Rows from block 1 of the decoder, named by matrix and row number. Rows with one number belong to one channel. Each number is 128 + 32 x the weight over its row's rms, rounded and kept within 0 to 255. All counts start at 0. Numbers have three digits each. After the name is the row's rms in percent of the matrix's.
# convs0: first 3x3 conv (decoder.mid.1.convs.0.weight, 128x128x3x3), inputs 0-11, a 3x3 kernel for each
# convs1: second 3x3 conv (decoder.mid.1.convs.1.weight, 128x128x3x3, transposed), outputs 0-11, a 3x3 kernel for each
convs0.19 101:117185156160096157116060137130136117114118087112157132129117135148205152102130142073087105132110057111092105083124121148232238145116176134110125088086031124131108081128134126155112131151160106169119112171125086121126119101090157147139137053139144188137133085139130120094133125104119097163099164153144156143144165168104100105
convs1.19 101:137103086136137136176166138136086093159126176167089131098123087103144181040132187192156119148182132146138117209173165102115153148114129153128135211105142058145139153143122141110098124110145143117129062085131129132123113106117068102141113121145183163118177076104095135131101066131127093160111126125173121148161113168145124101
convs0.20 102:111216112098102131082123082075094123112171148071140161113150163127137132133129144096123162125095154136131135109103077159146086072102129135135155144150171109072111098087144120103096113084070107152069104172091085099064126119129115147117105142134146082139129097148094178159099190171154177177143121130109122113112176123131163128
convs1.20 100:138217154088129140181185200119138144110106098225163151124097133130115160142162125069141150107139157161172180142150098132161098171159148116088104100071129165097113186109134178194149129120161100123103099151157080146150125114135108110106069095095125124099113143114136125144069031138046108156045136143123109175095139112058130097
convs0.21 098:075128157145155155046089181124053106118093131121055170054070133137130147145149147085097096141159189123094125095095117140116146104103120131094136137103131091083129092093071157148137111091115119134121106062090044097164048098121150131102185123108132126103088098131098136191105162134122209154158126168117113122139121137107114091
convs1.21 100:168154086125144104122063090163163172130148150104104084059113110144106112105148142103135140107149117088083126160100103173156127086124126197145114178152127097105125065112112119097139086076107146172158186115132181120136123142158130117088103149140107156089072093104111061159089095084151125113120137113162144168136119130129114141
convs0.22 112:132124148091099111117139108125146114143095095140120120174149144156118085119131092132136162124126144153144148108123122124132140080085118147133192153147134131141140074110121091098097097089115150129175164198156122158114104097087075124137093134188111103158133101115138106138114147147112147114120143145110123112129156094099137107
convs1.22 106:177123162114068084159148161068104123175125131118076086156188083123158131093067057130144129127070119123094144083146145141148157127104152079079111158088047120163084177213199086112129101121154095126145055077119035143167114102126146113172120126121087175182118155148170205211146127079090070114144121142125117114068116171124122126
convs0.23 092:159112079154187161122112107134137191095105171224161122184124106128122061134107132166228087110111089136156119130116169080089056105137113094108105150131104151136114042080136112067132097138131183125116091104151129162176185187139148125160131172143123089091123161118158097103183182154098085081175135158178169141124118123180172182
convs1.23 077:103098106138095072097084127148106177116124223131085136140115087161165179103173160085033122109081153089116164175142132118141134139113116080116122089122173113115183111142150136135096072141096088161173114126113108101055143134191053113189117065118192123164111153097160097082091136150127140138149113118077121128174111133120068107
convs0.24 095:151160131089088106083078134096063059136134100129114122062108173121136145120157098084075097164122111129140075204141153111069100173148132160143176079086150105123134104156163128160125168134096104097142155089114102110127106128100108122106161129111115171169124189188127122160155139095126065110107084119095131151140125127122152132
convs1.24 095:197189192176187173157144111108107134149148135095137156139134095139135115118172140142161208159127166141137087105092122166103084129148135061086161098157145112164139090117104109166113108165128139114167149170184105132085111121129133106086151123137108076104120155146122127076146173157141109111184127124156162127123118134168157110
convs0.25 101:145137122167137180139088166143108164153141127178120069167067099138097089099142060138136126099167096161201114154146112099089171145147146140190174100136179110142146124108109104075106100114139108136154162153147135100141178188163123124113137118131090128115103100102086126145135114116163160103102135127125110130144142139134160131
convs1.25 101:074112203088177152200209151153064127132095168057085146124138100108118078155176117115114144077088093148084140099140111157170104141107070176197104098126155100112138090171100113119098142134080170111110149115108120057088152105149184141113170085131154127137117098151073111147172155148154089225160121124142132148184170132189155124
convs0.26 101:137135184126097129093162107106115195125120138126077114165116136107127132100124105097117088113141112144161221095131174167177194163121118129104129105161144139111125140115143197115143149109132126081132137118140145126125120146123078060117134132101167162115139169112121156155107130115119146112075084134099102116059087065151089078
convs1.26 108:110098103131129153119087157115142086150122079126149099106097079182114081119093101093088139139207126178165162145139203116106101108181122146164134147160124137138096061089141063101103117125126107159131089109130153061167150115099151159066172125113115166096150090099079174101134125158101097151120156140095121138048112118134090139
convs0.27 102:091078054100120160133104137195076167100111157100117089119105088071080134112137127154139102167164081108108133136104125157120092148103098165154169114070144101073100215146191069094137126102174108134120103145101152108073173078096142137062127169159113129146133127088164098077095106127120115084096152107144143128121136137135142118
convs1.27 097:099135141133174129095120157144144153149109140157162174122173180099128162123116083100127167103158154167160168138099148133112152165122168167174197098136188137128131105160142153095117125116126123120166133108093116131153103088154135213174164164170092113133148112131149135132174149152155207159153180146155146103129145104089118094
convs0.28 093:148127104120156111024082086130129117162186184075079079119160164141110111179094137114170151097114090104118120079097084093142088115104137118161152117132111172129165151152138177157168120105142151204164088078113064139136060128111115139095106120173080088120117137137110159127145123099143108118159169165130103107155163141125141151
convs1.28 104:182134174200160192101076118120196143104070044169094122117092063090161116145227124158165144106126170151110097120131129119107072122109104144122099102108129100083095124103117134159104116139109112164084090121070120096102040063081088182145076110155107168132140146109127094141119114085132174112058046142119142127137131119071154093
convs0.29 100:090083086119107106086045109143130108130107034063131134151075113060114120116105146160069095129113128118076103096101156118134167095090109100118198149155121119147142143158176120131148161114120080143191087118122069110084106102144076180199112111219125078099131119155063137125109091098156112183146139205117121128094088124150125144
convs1.29 089:171134151146100129111107153178197108143128147098068123091136117144110089218155148162197165149105119139129145123084134091143168108085126133096176105123176093091153095103101078108093060046105125080080137106140121142167126139099175192161140059092094081155105060144157108152185159145148114078144095081158145133128112120128086143
convs0.30 095:127081136154146105146110059089096072096097134085154158068107176086162138154109072149206129150159161079078111109134114091183168134137108107149151131140099083101125154087085140123122111159109156151161128200183152182084084061092137063076145102066140153163113104147093137159148162151144124079128075170144148122128127088130124119
convs1.30 110:150138046141132077091138135188149115132105180099175159108137117077092083094144174117106140146157165116127148085118112163142127134120114141085128125113109199207146131130077154166129179191155141120043153139116089161127140121144155173203120109140174151096063157148085106073183135123077101114139159129127165143164142116133126122
convs0.31 107:070050087126078118119093123146143110146113120087067144176119120063089135103068139165193162131151111130126158158153135082093158094074112127130140211181137159134118132136125100105125132084121138103119147141121054078082115121096072133108034042126156190185140137192115090120120126079075117100122141150135125147099116121132148129
convs1.31 102:123166157116123104088112057129125205140160175168082128171105107168152135156152104139114118117144111129076067128119128135136123184165113085104087095106076142159138121142127153136129109144153132088117182133116140104079187148149165132140116111121091137128130114159142117131177127154145138154115081142101135078119133118116148151
convs0.32 095:157149094103111091152168161140147178152111132123148148132110125143114158114138127108123094141135092170117127084139163135061097119166151161133190134124089096154132121137198115143145135126120155152087133109069138095104090081046084069095151085105107113199089099121145158141134120119120153145135132136107118111107126116090127100
convs1.32 103:149063094165174149095166121144120110110051115162127188178126228093172135146197174161165104159147150149173162078153102103093142127128157059112081108180076156131165127130151117092167107115173149191093105196100097136105092088107099085129124119170132209101163131104125044140187103192045092108094173169133082069145109168146174152
convs0.33 100:104098074128092106116115133145079044125171107097101076208173121120107153155183168123064074124131100164150150103121133127147098114152151086165133107168106088111168142129139078082135104097087149134139205167106175175164119079076199153108180091094094126095153165099111125129101110137134056081156126061156131159110108107142140132
convs1.33 115:120157172141147121105144153107142146120121119118117052147161132152134066162148129137086083200126104110116141078101103119185087107125152148147067155081099131036104088136093139155132142131103111079050153063114116100140121102120129141092091141140066168104133106119155078179175128100197134057150198129109159132102137152131129112
convs0.34 089:121082080151104093149128161196104130179114167174180157089138109071143138189124105137172147143112097108123099107146194100076154116102120123117121114156169086148185116113152165079094141107119131142148063034085090048063103170140177160114099108120153133112136123113063122142100113128109144130156175158130130099103166114129129150
convs1.34 104:126140158146124133108185155098127057077097093052089044172187124144139106150170155171156172115100106142151139129166136118137158055071112109094088077160166111186149137161120179105145160156153131143168163215156096148140134135133142119102158118107046101117124160111084115064163132109114133139079135182134151102142153129164116083
convs0.35 096:071110081077133141137158138138147074105075117050091127135081163107076180091108087148078079126087119107156137091142122102129100154140120126113070135109068139163149142142136128152079151118065086076105080067174087093136103135091078131076144160113108194138161184096156113115157134156128120067067132096101150106156146124124144132
convs1.35 097:095084136133098138128106135176143092155181141173140171148074091069093148118127121132153151104132120070152127138152177173086131137160141152146109144186139169083133123124081132148099165149108118095110167141142161121085134103156123165140066160083103082064202118104131132099142128143135111157079110134109143132111121099146105129
convs0.36 095:091094075086093062103106140119059087189098078191181134147123145142079162118116074165124167085143129090125091138155135111147143115146116099122183159073184080100119102119119094153100100165121128121125090070149144133114141128091105134057132184133109201132141163139099078097123155108171089059154154163127106132083140081149141130
convs1.36 091:081095121145137143105151172131112045147164050129159100187178127186132111136161132158144093104158092086155162177128205158127135100164110059149147055135131142151086171165142114161160077132108122051122154110169146143112163148151139137103068096118186158178130188101088110167071110149082084124152226091141161123155160097125120157
convs0.37 102:172113075113100092191165096133096056100110118086131161083098184124065161099094127109166090082112091095098110119119096098158152135150129085131123139152160083156101173146086150188093153078149059097166095172231130158123149132145147176139144141132121096093092149100116121126159176104128117078148203095087132119148134161110138136
convs1.37 099:159148153161099091128093062140096198137085158131081071109124160109109108163054091157093138162120098109124100133065166110083121101086116129082146060102120062118094099122058129154147123056119192116143143144184093120118064131135098102123082154133174161139154130089205185117077151145132132113098114130173187157140130136139138082
convs0.38 104:080044112100070089128076101110105123148143106132149141149131104062117101142150187087104138088115133101148117058083135109155112099106085075054064184164139161135125145141092145138179141164202070106151139190140161114094087148182120076082145080089146145161154147135116111112064114113104109085108120066142144132123097125109110139
convs1.38 096:079162132142139103112128156171124182113110186098159196125153201076123088095149132120122153103168155136155158133104078136111118178133144149124083082077100124129162146114096133121127141151170186097114160100141133144160108150135151141150087104159142090127138137145134140147089117090185177169115116135139143163177160195161127109
convs0.39 109:116158164161099092139087096145110134144063109140100142109139130149144112112114129117136137128194161123174115143093095149125140128093120100088123110135200133118113166156166131082159160104143132143196157160163124140110148120132195171139132088119102136141098108113087136098117132096041076136127113210118095106121126105144154155
convs1.39 097:157102113183148141128106124101169164072123098103111056123153106165120091158184124121154149161142150049113178107113133171136109150145157181195176132173121118168146173119061125164132085104118146153129116126091101136126076109113076044101133171103175122191186147162143133187090132152116096122181146133101090098139140158099123137
convs0.40 097:103062060114065066167138138095110163103101130128139090162110097127085113145124095154187146124165155145126129110137156102171155170090097122127117090120153063153167143153168155168145134158120161074124200143145076078083090119084120145163122134111131154167107121135093157111076118117122090090168137095133136115097144119170125112
convs1.40 094:089118126076148153131095071095099176162077161174112140136138114111069110112126170166107101138135118097079116177174127089127111057130099076108161105108113101165088160108143157144126099127157141174203086134137135175121087115124134115238166151168141096142103087115116092166193137092158161139116121141115159162160147146176147120
convs0.41 099:092096135164165163126153160099112108095114133106155122083108123087132060108161051134120118140174186136111145111117125125099131123172151083136163108103132143113108108181121114121076156160100134100197131201218084142155123121159095092172104130112126158162130075087136126173194170086130125130117103132124134138174133114125142128
convs1.41 110:120159119110154097109149114076123138129098193139125162132133101157070108115177121085105136117098107130148098155135175162158157144151159140164145121156169079086143201163176114155152110111130113103072104126097107103133088167142088096141132096049215163108160162089143118114177106156173097128141111109143077120189112084143108109
convs0.42 100:085135097131150123095117095117116099137096113115113120132114093123110125097091110163125153128134159032085077125169169137162142131169145125119122175140161127145145122139067105090045078126094088086100094098135129128133164145139118146096053064054051109147140125191181115136094124117099143132165180179132124106120114104101148120
convs1.42 102:121125095115164145171165148084138193118150210123153107117150114152109132134180122149160104143128146145147156136143140133096082078101097109152150080094123098161124164168140076123145130114114121117106110156122111131128127123091149155144127108100094105075108141174130147154086109130175154139094099166144131166118157151132137082
convs0.43 102:156032151155124087100081097113080156160129139136103130143146114135105128159089150085137138120165137119106130098066092123100156096149119126131101157126097131109100180141131115087119098095069019092156024140129074175119071101129143082121143100103096109134105126107101062124133169119184144109134074101143107162156150133139139142
convs1.43 108:090117155098134138104145110107158132082105119053136125172145171125104117148122140105116144127154126123110119095106164087119164113109145127123177108090138130140134102109121094188148142153134173178032124140142128125119076193118111181108164073111175093136100144086146158138150133094142106086120124159134108136126093150055113160
convs0.44 098:100064135142139142096109131097084137174159170152136135082110131067112194108110173111164180084122131115114125100182204116152148093134122091064129111101109133166103163109089112119129112129124134115123133170144056166120139132132130161144109160143138108084150131154134161160082120190099140209118120170109105141126111139134125104
convs1.44 096:108098107135110119131148094080154150070103169131120174086152186130177145084085157145174197117126163122126101121127144076114079089115071185097122153072122156068130172159145130121144145106137105105152192134130187151102067115089092130136123161152163120080176149079215115138094141151160088100113087101114121123107095061104101066
convs0.45 100:132122127210127111113153086148119161148123152159105106053093071125135118166153135112106089131093105147099119179110141156106127109090119119140156100154189109173209143195113104126121145170194122147107106171143088150111139158116118156170113163115088095130119146141115147150103169124110136134119129107109162142117127142137126098
convs1.45 093:164197114132110126123113147112091119114108098138119097101124096139106130113097166135143136122118139150121097105059104111109115110097113176100112119145117046150152175150110150134086171159093180165185213131100146196173054080108098150137166188131105127038138174110163155133135105116129084137093105152106102145118108111094118099
convs0.46 098:108078049139136082121156083122137129096124107105113104177107159145154123121162211120105103115094131149136139101078083125151152082124133084119107131135141169152091154184098149159107176188166145127136048106120026068091109126073087140108146136114109104154098112134136123093159138133153139103184163177116140172141130129107117110
convs1.46 100:129172133155160160093123091097139124064106147121133103158159158094135141117174141040039102136093126171151100091174143079109114080093188113160166135060167203236127086085113134149152135124124113160163123108144148073130128160163148165201220134170140111082119101153121089155128102067130137137058151090087130188163122131136139102
convs0.47 098:118143149133123192133110094068145138093150099122114098113137051143173102191225153150123092138121088134120097131127051094081134122177115067103132112066061074127113165118127136120112079089106099130139099142154103182169108093116127113147108077097116093104067130139133152166131154078142157131156107105102136131084102104111154147
convs1.47 098:177093091179128141101098103087172172104131116164131163161096087132095135113097114149233223104178144068122109117129116133124076153129136123085104142089194138131145158108127124088150161137152140126107135133095104113158114110098094106176102114123138156149093128139126168139084124079139147133142141152122131095109127143097125176
convs0.48 102:103168153167178139162164213094079126022104112098109175140115096134119082107117089118157116133115087139146094140197100107192151131188141193162166142117188161120207134052109105118164091129181106174120116204146118116046090133079112098089145161144121091120130117114118149118165219159132150131121180171107133138095123143119126069
convs1.48 097:089141124089121123120097064106107146161103182162092138129124155200152123183089041117085164155161131134164147159129168118113119086106086096133144125150094108120130159146146183177142096145113120134146112094140136089156165142132145103094103110101154091110103123102175156082134118101062051089124089085121127086162142087120110113
convs0.49 099:071130126088178145077123097085137187148127152104114091075181216099089175076099103124195109119124118111094126120085163105154135134116115104156161071123146129099142161107120133092107105104128160128067091175126103137082043094114071079110113136074156131122095194128088150142134139171138146104180115118128101093127146096082123126
convs1.49 087:145140131116185187134122149127124072099170116185151199153127095081059139073140169157141108133150136183133100093111131089142133102118157137128159146142174188151147150177210090129138078109147093098123072147143127103113158118162103120154110131165102126156107112145117093115175174132148133157147182106135128140152120111126115196
convs0.50 105:080181140084105105107093084153126158078106154134137105136206150105165113130095105119096157062119115138134118133119116112087095167146126094088119127120176103102165121090154099139168124110098239180133128204163081138159136056066072055011130126112107121130159196131180220133138118076126126142131138102118145111139141128136129115
convs1.50 105:126165162088113143056084103123121120203115067082083128096103127119142111147104060160144140133168135124140132109122113070131132149101123137143119137163147092131164123168165141120160088123146049079113112099079114065077112141167135166123145170156111097040176120125210119159167135157114152075166099077100138140169141092128143115
convs0.51 103:124112087121152136082091141138126108057085103062080014113122111117132118088067180181103138111136110138115146106134160058074100113082143089113096145133092149147094130148145122099098141067049082098093108104117129119066040097145102160157085096141110166172111117167100109123119107106156141141149112120129136141099130142115122100
convs1.51 094:115082125103161172111169184134150139087103144231135127094139109122133157097067088125149165118133190167177175116178141087139133099099106142144134158168148146122155091109133085102137063101080172126189095143194109115159141087129109133136202176179173129116104135140155088059148141131195118073180141157122121175144111165075077104
convs0.52 101:062075123095100098124089092179174121136090115086049107084096130086114123178125121163099088172175157147137180125073119149113182138212171166160117146141132176136120145181142148173128144107130103126152129111114080054065075111145090094148132156154121126093140122154115120126094131114156161111147128102112180113117152132120122132
convs1.52 099:112172153162165144184158166202193193164173144109077093142155116165140077174215159090083080095100097157165096121135167131172162097166144082110055122147140167185199193134127105160163118152139203203165132080127106122124186206141161136133107142110182160139120088123125069063155178146121145141132109125147183165144144178168143122
convs0.53 104:096100125119095108076093093140095089138088106179168165090143128173141076152124094144160128140127166129107105132098106119086153121150104088080098132110153114111166105105165154191163136103082120107118088111080092116107113147122110117124139160155098122077093081098139150161180143142090076067076079117125145107164151113136121139
convs1.53 090:189149157155134100105131078129158129106101140141125146121196134106108086098118141181188182169146140111092114192144117136147146106155078189167157159151142133104093090075039127098066129095069141119117144163116124156185083130106122152167146125104173069092104105124185165187088128150106158142135140115096153145146127135122084091
convs0.54 100:129124136159161116153133101054097114098093091061083088097070128149190130177201132148124111114131175106112055095119133129127116120105070084138157082147160066117140149131144124061114115132121179152100124106086200213144160118131133129126122113134174153100147081092101081117204106096155063101044115130117135103117124101150105098
convs1.54 101:156182109147102102120123143136081173172156107138091128162135132093063179147153194143103137140088091089078039137147126120123149090139102206207147077104109075075148137141136092113166139152172200146188162148102175134060136129134146099117189158138178137075168172117177101183095096128139088153122133170126124084176119098148122126
convs0.55 103:074105097075136141095101189098091083147125114153076140085102162044108173116113156139131120097111115055111145130179161103097158120087106108169201110135222103176255111153098096106064161152165134160094127103079097094056115099120106112092137130138108136116073118114134127170143107108091160139142156113151115139148109116157141108
convs1.55 100:112101168170154173190150119137093112157109159103148124084130188154167161128062123169104088169102156108144112122078154125106165172117132052124130036057196116116118107123144142156126097147243123144076161135095122082129081118151169220161181150189174102151154110152112165153049092146119124103094095125156108117131150086156121094
convs0.56 101:144177183096110135136109123145153201110136146125146112130136103130152090146148084148138124125108131138172169105115124104120133132099107125115124131170170128197191121130138069124166097084154106079031094063081075091079123126135100129178121127149117153150097139160107166095129096097139116108124128122113140134131147141128142154
convs1.56 101:074099111094136120088103105097119093160158138101157118165143108106117116145164100136137130104098096097102103186177137159168134131119119144118117156105106140108098122152164099154145036087146123160116114111117095112103187150179145128148157143155165173146118091105132115130128103130128129140138096168109124125104108062140169118
convs0.57 095:114123187113095089148148065110135126089115137120098132120068126123157100090073132127121115138116139094078129118073160130061068129134137128164164124099179058080117163148131126101162129088094060113141119154131125124114166082040162174173086107146095130138167200119124178162146138108159113109121130150122130137130109100121157142
convs1.57 099:105165095113119116095125159102195187166113179150171144139166103153152103173164184129096060087120076107107062105111154131143170153135153143120189167152215119066118128122100130113148089059048156091192118108165191134133125158114161122091171126129063091111111101141185144133135109091138050092157123080180134144129123103118140134
convs0.58 097:155089079155090137118100170097141116080133159083114118179105116117116128140156169161133138139116111055143120132128114112165184153123180117105098107116078045098112110097129112127095107110143096075087123156109097111127094053118161134121095112104101117125172131110095145189144083148073121178067094145097173114120151108105134115
convs1.58 102:144123143124124144177196164158102139115111145149178189086089138172122117169168131134121085115171161085116129148103088145114088112107124148100088120111159191110167128131212143142250137124163188148088118138115099098173118123193120170159088134124092141120057148210072086184112143183134139119101118094130145107106098100134169152
convs0.59 102:162136112058081129102101107139117106119087085119096094108142155040095116064083096073198178077144100132165098120138121160095080140142130121100127148119150092098155086077095103092101102131134132079064119182082106116150151142088146167114199098079094154162104166115141102102163154168090098184109097097097132107143159109135122133
convs1.59 103:153143118125143112101079126143190187169110102126093131172120157117122153168123147119091084097119151134155149171158152097134088086131138135164094175140095167136080195193113207193136163148162136118132098142130113130108097120123129128116100108113086145152115116114145091112132113153103083102043042153172140102115109107098143094
convs0.60 102:141154114123197098094096111143131167155092116126125149168065147090083199128179185166148114115076119086161140151171085200121121139165122129078130077069161092100117121114157151155073128168096123131156124149069109069127173107106161111179121121185175148101210177098181150102153110177128142196065164187106124120101155159130114136
convs1.60 103:124097068065122110057114109073125145089151103117115117021090111043076134123139087067129151098110121115158159109168139059096090096138144208126114099161092085093202104108093149132095146129140115129141182144144133095146089102119057126104149162131119090112109105144126152159027222126135079097144142128143129127164152123110129145
convs0.61 108:117162106137128118106087164111122129082107130092054072181129088099098090128077051143101090127089127122095098148149130123164117133104096146158194092112093095099116109114101142097123122104123088108129165137124162105159140098058136101057150107090128121132059082106071070175114152132154187136160137151101090121127156151116144091
convs1.61 104:135149080166136084197161122199193168172179145165142171160138127164128074089118072167111183166114149125140177175193155127102116150129152147208111131083165138052155160142122141146120117084044175105125166160154139120113098108080178124095140119103188156107168163157187100169074092065132077087145047033145088150139166164113140138
convs0.62 104:129112091139163145089098161115147148065093121086120146109124140079105135116104178111100104112118158111112110164120119093112109159064095106108092115104095107071098140141114068060126102127145117180169101120158164133134122084063124076053134068093152056069137128109065100148118097156155140131161105142157083097158115127150155122
convs1.62 098:146085119111115087171196128110126167140137105172129168084086102160131126139138137112141135045175151160147119157147102143133119156127155179156096146111102110117087144124094113162171139135098143123080118136123154115113125115173095162144156143151125090166120154246123162193115160122076153128117134081136149095090128077132154114
convs0.63 097:069128157085104115121112118134130139141085116148085083121112185130143159095128110141157115096136126092087104127122144178106167086104143174155113184162165152099111117192111075126201176097156119111101166089090099075141156131068155096068151084095103139135084129098125104130136108121128203148142143109107128137102152158111161111
convs1.63 096:089131159101096166151156142139087099160136089139142133147102145026091121097065141161114104127148139149101107097088111087146138094134148113091100115146100125140179135119143141147156177133144137104160145127116080179120117118114166129093151191148146121157145061111134145087160139143151093223188137146098163144174096115128102122
convs0.64 100:128128108133116118112097181144107138151110080137120103099115167148099174138036121137106160082123099124115124080110122151100127156100124176159171135145149078063082064121111070131128089153161200185175164227210094126211150112124126110089111105089120102080097123143147152100092144103125133118107109116154115085125164130095140102
convs1.64 109:116070119094055125143109153117154087062095099114133145143150087105165086116152154103153114122146181090093122109111167140101157126082099104185211165107106127040100098114189136129116112089107050182161059115062078085093172089148179109138129118121124178147164112135147114128072100149095050133197171205145153125120136134097141097
convs0.65 096:187205191102141116095107088113188104112107084106165102098083099062113150051079131148169164103147148113162129122142154113109155127119151146151169100134183122204245087176194096107134083133105172113198213009094161102133164103080139156156154152199163148138120089126109128112082082078144162145150160124110099164115127155147157162
convs1.65 102:151135138126075096107094049131185193096084131136113160164124112111137164140145134111097137080045135147138154105149123141117145106131151128115155108105124066080116131133139079073145134183195153102111189118072093108080078134109108187145094114109142122157141143164156108211088102129096102108126213127157173153138144116113134109
convs0.66 097:128073077142122126108113068134095121041123135024188222116116195085079177079140086164081194128119194125098104143099158067116145093122099123130139133103121104101195090085099081176109093121123177126169129149163102125117117151107086153129098154113126139153075134135105117092136065132116132098098127107129108147147121095107098100
convs1.66 098:094134173136158139156124133120101165067131112125168152145109090069121122050199159152145134093089138103095137115138105112122100140108139145143150106126159155145148103120160082100136102136068128178138136157128110126122118099146135124159147128224128131127101127140093103087120153140120134120163070080105152143137177155117126156
convs0.67 101:103119173109124100098124075059092111128119104122172177128113160184183134203118116126117148134133082164124117114178106128106072105097107078133116151142105107093103106163201096142172073112092069102160165160125157109131103137105103123128123129165164118186206135115103077115210131134149145156064106138154118090109172141133117108
convs1.67 102:131158133116123134179115093079148163133152132151134142175106110146060129170105142113094077156143111137102108142127145120143088097083131150162104146164136158125108175145119151131108091152142124131142094126175116124128169136165160161115165138149122126115083196169087140131144132093148109109051110084130114134137136104115080099
convs0.68 098:078080076081106043115135070187079140097089125111214154149103117153102126127089107093107094098063049104067056109107132076094076127144151186165120146151084106128199156128098107113071122121145116073046149143147173186130110104085127139087162117084132086118157121123156158170116124113128198117131158119132145145160119105110102111
convs1.68 096:150152131131124143148126171149136134079130113098094145122164198124205183163198115160184116082133111104137144166069118184095101109107082155090120164176095168122124104117127168142143155147117171105095145111086150160101124085143107137144097122142143107142151097118190137151148210200145121104118146111131142141115125105144108144
convs0.69 101:066080108123144111083113105170129070104105105084100121223141151140167166102187138146169107132124118119143152136087111132115122133109179124114124142146128092084084119097129081131144045134123087044120103095130157127129092133127140147144098098050058112092072076126159110099176164110130108103146157112146153113116150106124125109
convs1.69 095:142097150132151180161158123098087122086127192131142171128120077129131079098119120120137115107096147144159158074087130130124108124162143059089139141142104181150132106107105124100064124047066055131110097141087170101116130136147104122138127197132132154117133149157122104148163155136093133122108107138154154163153157099133174129
convs0.70 099:109083080095063096214160127074080117082119154153103096081141126071062135159143148159134100123145110168165177174076113161118145129159112127075069074089124068117251109136134154169095135091074103147091128150168146116118118111091091090109107100136112138124109129151086126154146172139106133091162162089108110097141142130104127143
convs1.70 094:055058094115150120094160117144200131140148184179090087119087161096146178123174117137123134128122154148137134120182131144183139198156104101088146141140132104138135207161203134177157110122124122147147093147116116145089111132180181144156111109159098118132117140091151151169121092129124079138123151101155112143097110141108142158
convs0.71 097:152145147138101114163050098142113134126104123209114099127090128160140145072090124087109115125108128134099095168106135114090132103033100200138121160143122145171147105094162097123142115156132144071100129131134191165148139172174111124116077035068141092123103118166087139128128152133088085123048048141101090126076078100076118111
convs1.71 100:101110076130091179143131099156167147126096106126146141142149134142155125125112045150115159129129126120148188131132109132158081137194126183137106119117113125082128091085161111060125140065132133159094187100126215159158159114141124138139072123101119103172086133106121203173145168227171145146130206167165108154110114105112107130
convs0.72 095:138147172142062095103092114105102136107075115114055099081117120077074107103138103195163120104091110160181157130166127153099142079166108119136155117159169105088092165107093113096133178150109093145166091125163172152126120065092103040093172123133134136126141133148104086112130182078204102071096113101084121116141106132143074115
convs1.72 100:106096120091146149138166154105182157131125183139155144076165099127129075164160177097158178127158120101104156120097117086150113106108136138168098170129127213145195097105145124116135122130154124084142119102138121150106116126044117094112151134122088115072112206144096132129184154123141159107073091129128143112141156117089157145
convs0.73 102:102055090092090096035054122198101065112169166079136091149051127147166148143213145127108138140197114120159102106137164146089096147129099112119138134118140142131130127095075150126123163109126087145091188184144113149105159167096113106128091099127114154112126157123116126116147109089080079119069067118115132110144124138091109091
convs1.73 097:101125168174145121169121108116166169128146155122124161085128118058082142143134158140110173179120147123099122115120138112109093141143105123147145053134113089168165129146141114139074146171084174144113147143083117147078143108118066161133101126091110099103108107094132131144168151139117129166220180148100169157163156155173146101
convs0.74 100:214083102130142160117161150092107129166117142149120139145106103128114199094160154151111167119098198128112141164165139075135135175200112205207123162097085159106145115229176138126126148129103144158177117100133167119167161096136131052113096101158102121175126143157129088146134104101128058136183084110115107139125076103102090112
convs1.74 103:126125173087143104094104125136113125106124133125149072092112160117118100068114109114175154096155093109137085138158081108088112183095097159130137125071168129174156166117160117158110141137052155111132140081137096072175178109095135141180152102109088113092108116129113076122098165106146181137136164200147112128105133174135141125
convs0.75 107:129121123187176104108114083172178144117064092076103110119096144121147151134136111104127098108145147118136122126104165118124112097096069084174181162149107138137101118041111123090098122127110112129147118070107104116142124089128144149136169176151131150134124141135155181157143154140155145141167122095134132100145138098128127145
convs1.75 093:139153129127113129113121125127140146087094088133196081146166157088191106082071110149129132165135148155116140136089115121128131105115103188102205118089122047080166108114119182081143143081137149102147173122141135089127131082171160126133121161125091088124156148073144160101193137178158083121147114060126154144143130166138183104
convs0.76 097:136138116111138096170145124117156161098108120122075096109079089077076121117125130098125100139131100165105094084125106155054142109086113128131091158134144121118115094177118134178131164155128218169157143101066119103102152134064171148111193123104153202121078115098092096122051095135084124129097085100122110096123105109129135105
convs1.76 101:148130145173153103118081142167186133058089196152111149109131098175152147101082105168146109142136107119110111143175143132078078160122092120096109141111046176142090099050062075092081113123131177113104083094102133058081076097068145094105141138096133140155114059104133096128189185165126124175092115154151128153130097097134121104
convs0.77 102:151150188130127111108122093092113132155161163129158127086194157118090097103118122128135084138135119121089134110140101143076081114090114159169202138118129091128109150165162117184107112144108118078113082055096060060079103164177191167153166133134101131123127130105123075054175129095133136114100102115126108130164104118142119115
convs1.77 096:174153158101154116022114134075086141069052139091129108118123082129139101136051088078129142093159143129128151128085075114186149062152139127112167055117109045063097108121136102063020089097095093163157132115171121203140130107126098068109100133095166108133137130143127136200159121145143142108140112121126128124155099098128081112
convs0.78 093:113135110113121150064060133117103127123105070192163120144197148147113111094109125174172104134177128091099125123165104143158113119116101113131081093121161089112167101133135142078141149090123111110065131128181164221172143159175142149134124082075117150111109125144085131130141110143073091148132144093148147151095135155108155132
convs1.78 107:066110090086136048123124082230073122206096129119074162113139094163083157136050155107084119191145127127104150155123106150143108167120109095130133137161119085072158130152155092127130159118095100127045169124085179123147132126074164136100115076075127140090075161068136156156163100132147124129123164111110118134108075129110091096
convs0.79 096:115124203088050133127138127087084092104187147122158143112107088102091078130125168156156177088141110066187088109128157133141091124168104149136147165161155115101123128158095128113124165159077117111158074136123092102110105177123141133086094097190146149112139131132153124129091081135082102185164131136127124075130130088139100137
convs1.79 108:083083173128156208151095178145150078148146167147128113160132094123173157096123143085180084111196129163185165129125175119138137103144169154140124186109132188088177184191135140112144132117168102133125137156149096123175099118100081100105116114146160142089061112082082103110096127154062129155139132162165127102144158125154157140
convs0.80 103:195136126134090125102106111184152108178122079230112202155104174113092097094122164168149142071086093099104096082089116110108111104048128177212169172179103148170150204114146169106120114111117115055076156100142124126114076122132080103122189142079090162134073107106114105106089142151093092119143129099129099105130124135135129147
convs1.80 101:151111107155172065143122062135178130121097059119135047127114120134099172108109106095063112142106144130122090127151152098110145143136087152162143100079128105098152187187201103067106156139106127087087163131107182140151177129199164150159164134135194161082162112152179150230160179119124103152133184135134118114135135119076108117